config = dict(
    num_classes=300,
    norm='layernorm',
    mlp_ratio=4,
    init='lecun_normal',
    residual_init='none',
    beta2=0.95,
    lr=0.002,
    shampoo_beta=0.95,
    one_sided=False,
    steps=40000,
    batch_size=256,
    epochs=105.0,
    final_lr_fraction=0.05,
    warmup_steps=1200,
)
Rows from block 5 of a small image classifier, named by matrix and row number. Rows with one number belong to one neuron. Each number is 500 + 50 x the weight over its row's rms, rounded and kept within 0 to 999. All counts start at 0. Numbers have three digits each.
After each neuron's rows are labels from the 100 images, of 14848, where the neuron reaches its highest value: "top examples" is what is common among them. Only what is clearly more common there than usual is listed. The data: coloured fractals of 300 iterated function systems on busy backdrops.
# fc1: MLP up (model.blocks.5.mlp.fc1.weight, 1536x384), inputs 64-127
# fc2: MLP down (model.blocks.5.mlp.fc2.weight, 384x1536, transposed), outputs 64-127

fc1.10:485536551541493464457551433548531545495526502539505487376557414565459436500478503591555482497551481551418455523418470561459564516567473509477532474478522637420438528612499483469511524445486486
fc2.10:582535516491477420515479451526435489518396450566513643541534458477508600508581485497431520530455584530485523593483506475534453473467519499499499459496572554377472492459441544519516487490474490
top examples: sparse

fc1.264:559444406497465520523462461507452465447497586472520524580564422487482509547531488506495466553494471451519474439545480529445524543454517628531518476565554483427512469516524522510449581463492508
fc2.264:447464480477511537562521438562500527560472499555465501483625526530464565512577503543463457508542480529456522515483486497560442568517507486579450448444579510522585404480522456474558465535477527
top examples: sparse

fc1.543:525466509593569464514545503501558433468524491572525557468465533500404583501531485544501599475434356412536459422470479535508570466510512464550487552440447503532545450528586564545471493530503490
fc2.543:533478435459504555471526520543468442411502416578464462605459474463528590613485486493518512557538478445479501509492453443558357542493479529509430507492519508525528499543451537492476437523557518
top examples: dense

fc1.147:401603538593443526495459408522427483514479493512525513477549479549474448520385521520446525478464520493590508451498454493508541453485493429527484495429520527484467426504460473460520399495486580
fc2.147:530511513503509421520565403508535532499474501508572529495524500520505605510561425502548482511523491428511470517490539541546550466531510455491559533501589502466533472465580432491590550427450505
top examples: sparse

fc1.588:543492454528575465456419484491603475479513578526486518488454521589530621376485517505526468431526574514480544453544442448543513520436457501478594541477454421559438538490437482493492541524445454
fc2.588:465435547470464505453473484488519491489551582532551513593461556437529446520535488549558495477506508467503485381537505507528535461460502469467476494476581406542601422535483547492535477484442573
top examples: sparse

fc1.656:403467500536475532457482500483519536528444445487495468462426483494384434534551549612529489501426502515569408491524444521519603491527516470537401578511542608420480547527461504480545450475492506
fc2.656:491523540487428492521534393476525416575537522504468536540602483495484500494633367464522510484506476492554470473487508487551559435460495443461427456647541551499513458490457537448635470497499498
top examples: sparse

fc1.302:444531423432511562541547467547543522466488473579464408422474474563465507534514505606473473488564445562451454590442504545489435459578551542590508448483495659506435516491518496458480549483440462
fc2.302:553579479499494489535476496572428542473436545504485566596581556451526501469580514606507527467506605516525511547461532394639447504476452539421413476472586677429486525481536500533547460487476479
top examples: sparse

fc1.106:451471514578521526489596555496403550480528498455463484497521533552454562395453496432455525419495481559501468406472512490419606493448580536420599468533542502549553507463547550439462533528407569
fc2.106:407568523502437467498538450476487573526484494524506481595478461449532508537512505572423493535599488512458411473471481465508555497520503526502505512539449512460456388489485521506514517407531490
top examples: sparse

fc1.31:516540578508464523478535517513546574537568399518510567476411541594554574544557545608357439519455530511520561473485394463486463512486471513501519341465481506454478573502508520444470579532550574
fc2.31:563544552443464535505422416437514545440500415513523512616626475496561512530514465452437372493532543498507491440521460479526446512513535503354533476592592496494410461535519514482527402458530472
top examples: sparse

fc1.767:564609452426448511467531580344459437466459446471403571560473432508499552488473570507474578550533490475495454537524570451505419506502574518456509448394483481497453465597500481502435570577592440
fc2.767:666673482428519428430525473403396379502456542469507532482497425466515450509554565535403503421502543372515466561492508482517447551494476575571612369441541402513510473574588469505563466549562521
top examples: dense

fc1.223:528492509591526500512469437586528503509419455491468459507493481507529510506499581424460446504552463559516491572457453639506406469529488594465441500592429448547534452567427535538490472552541490
fc2.223:377537560556466525501489451397438565502450477515495469545496444485466462535507514525451480510467480534503461495523449510504446553482473479552531501556577512465563498456529402516557421519470478
top examples: sparse

fc1.722:495508553570532428526402584515515543505509497509477447514441591494553529526506485448511525491508453522426425434503490528523540491548462550439537374561569448489484578536602452464486517585514512
fc2.722:483526498457460459658505535476542503477546423494448515448491539437494539448527436544463472545583518472530571533455447453556520494522505454500526427559546487467525521474478309474559632589517528
top examples: sparse

fc1.404:415571417479492433613462442525477497468536436514524425513441511492471553463489532569630491527477556584512427405517554426574476461543493504486541440417432452456507434500416423502439514503515597
fc2.404:392449524480443473615542467546458528472429481572589494563540459448459497524452379525511487453552589472486410515497539478579489511481512524466510366519456532501538464494475505444493452454461457
top examples: sparse

fc1.258:500568578452509451543490497571514617461543542413507529532435507531453501548531492469499489479452498464441428486543549529517449532497537489416459507566564444483466508505470585396509533480471522
fc2.258:516591527459473501583528468467536575471498552472494491567479469483504438513588485561487515514531502514487507529522573423520418485468437463497439424525493599483577464455434493457443461428608487
top examples: dense

fc1.194:437412630562517547459517492497585449482424591577498556444477466514519484495491549535474443474556534460501538415562513441479451508551517504457521490357502568559542366540517486493415608477511556
fc2.194:469455463467505490526542393574460566484487536578511530448588480445580572515556457518454440484559477482476457475513475439579453487513560520456435450501544572435555478526502511477610435464553465
top examples: grey

fc1.672:551499483481534515475541527539547473473421464525508495447469431568372543408472529564606520470544522472558554482535422467500522465423453447485542506370541508487397479442527468518515605512477510
fc2.672:506563475440451517474520437431495584478501496459500515551540458469521513501523556483486482462513513423471501490444549457522509536437512543583463513441632438442537512573491524483552537514482537
top examples: sparse

fc1.401:433550446496532436458507524574524471492465539531504445559430455551563552440544525580569457500491492536568513607468395531510510469499543527519479476427440416426475534477554512556467387526535529
fc2.401:415513540480483525478517502528422633487525459520494545466491466513539476589517476537552449461547500533537474500503456461572462524507585474415547380487535506439431502526497564448549293477558559
top examples: sparse

fc1.14:454464540407474537453573492529497452493420437503499516450469510514538560549514446591602600504479457522476515533516502616522479524529548472524416534391488397395465507558485429498486541430498436
fc2.14:539461495450521484506555446512467462488516416487461547546581447468459447512538448616599519447545525496451478575426482451581492425413513465449455409550579582430555490461501447510619542498464441
top examples: sparse

fc1.193:563540479516478500432491524508448514546513485486443464354526437402509400510535607576696453535533464530450545448477449568538409527485488512510455503443451454540521555556523536506489488547462549
fc2.193:581531446427505489570535480495537484547409527486473515579565381418565405509523441495586501489567540489517512504505490550577516522527435504456408530445608478517470554386402411539513522539474468
top examples: sparse

fc1.753:479638497527462528488571438508416428495586516578463388417385506413574430432441503538503491480504535543506456436392507480524444495440555479555645528559469489598549528429512550489459518579446433
fc2.753:478530491458443494494497515488581582504473517552514662543482519493501483528468463525483449476503523494402467489528673452526468426513490514553582484569563447534633476499439490447484436622431461
top examples: dense

fc1.162:551464490601513488456480414601534519551445433531481493520397440548474429532473579419487486471484426528566503505550527549476517532509552437473578408520507524502564521537435380467451508536430597
fc2.162:467470540420488528492539426531477442461447458520471536512444433453470472508541465420472445438557528504503493485434502462537518508521522476488612417480535548516600505507524390521553504493445561
top examples: sparse

fc1.326:514481542495513546511534427579512510487525445458474499498538530480425551528479447445565530529467501478479551413546450497498478445441526497499480531456534453526514523417544560502464526505496488
fc2.326:501584582454482463559503472542392515478499393489433499544520574509539536457543485534573520512524466453481516313514517494478472474474505493453510477566570511485620531578519486541458531471405460
top examples: dense

fc1.381:471457659574512622505475372529619476470509509461532590419467573438509553498544531501527495546441502430487492561481469514510377505560511557490539440489532552493580465450483491492474402537469452
fc2.381:553471526442471464496552438523571539467496530438426473532561511473584537615504483561480445454532569459521494507516440478577398480517425440486504465555524543490607398469464485527541508514562552
top examples: dense

fc1.47:455466557546505491570490451547508455450427534444614559575616533483499511573536406368439532502531551487545571562545476388422436496531585510538491472488510596471422474478540440503528511460367375
fc2.47:491474486472527491611451516419503614554505539480482558628548440463565481532565459520456497508612566470527556515513506578516418524512522449473478403519592456506474445532449407550529512547545494
top examples: grey

fc1.608:538561483438491498493559488523421411490489445523448453455503557504510531474419561451432474475507456488495555523546513503505585529551489462505542436586561423474519518561520479587501506513443523
fc2.608:495445501492530534515518525428499548458517444484515498505532523512468490554584492506401535489499532470456553531455604495460494588482511466537545390499510453491481453514562523516538444681513493
top examples: dense

fc1.484:474397548517519526478541467532500551506544455475594531439449503489401511534535432454620488522535485513440602418527547517473481552515495559605521497439492447488457507508529541543526462501479444
fc2.484:519529514529469558609511481568454555480436363525435501494406495509460523492552527536480509484586444528421524350497499450634400541459476451481626509517526531496495510582481548514532504518425509
top examples: sparse

fc1.314:454537474526471548513503425521443507460487522541431458508520523505487612510492514527572485454503483491437482455456581527491401457524479514533556508400464539534537540597492459543527428508513596
fc2.314:449543587468460521479465478470523496521483486581443541473561489501478493638554451548613494561586520465547553518518420411558495495540545581575508482453571514425552496494506472543501480486458472
top examples: sparse

fc1.8:435513428440493529474491523564498496500503533487563562494584439486486486473511578453430479531522629533451547586491479548469471495566429496517585486442420365480571412459503612527433541533471468
fc2.8:540439529527544538421462487535481573495512496537466474517464470426477514554566511532462496488555547442507478457533502468581452572462504471494508540528499443462499407525567499570489435495480548
top examples: sparse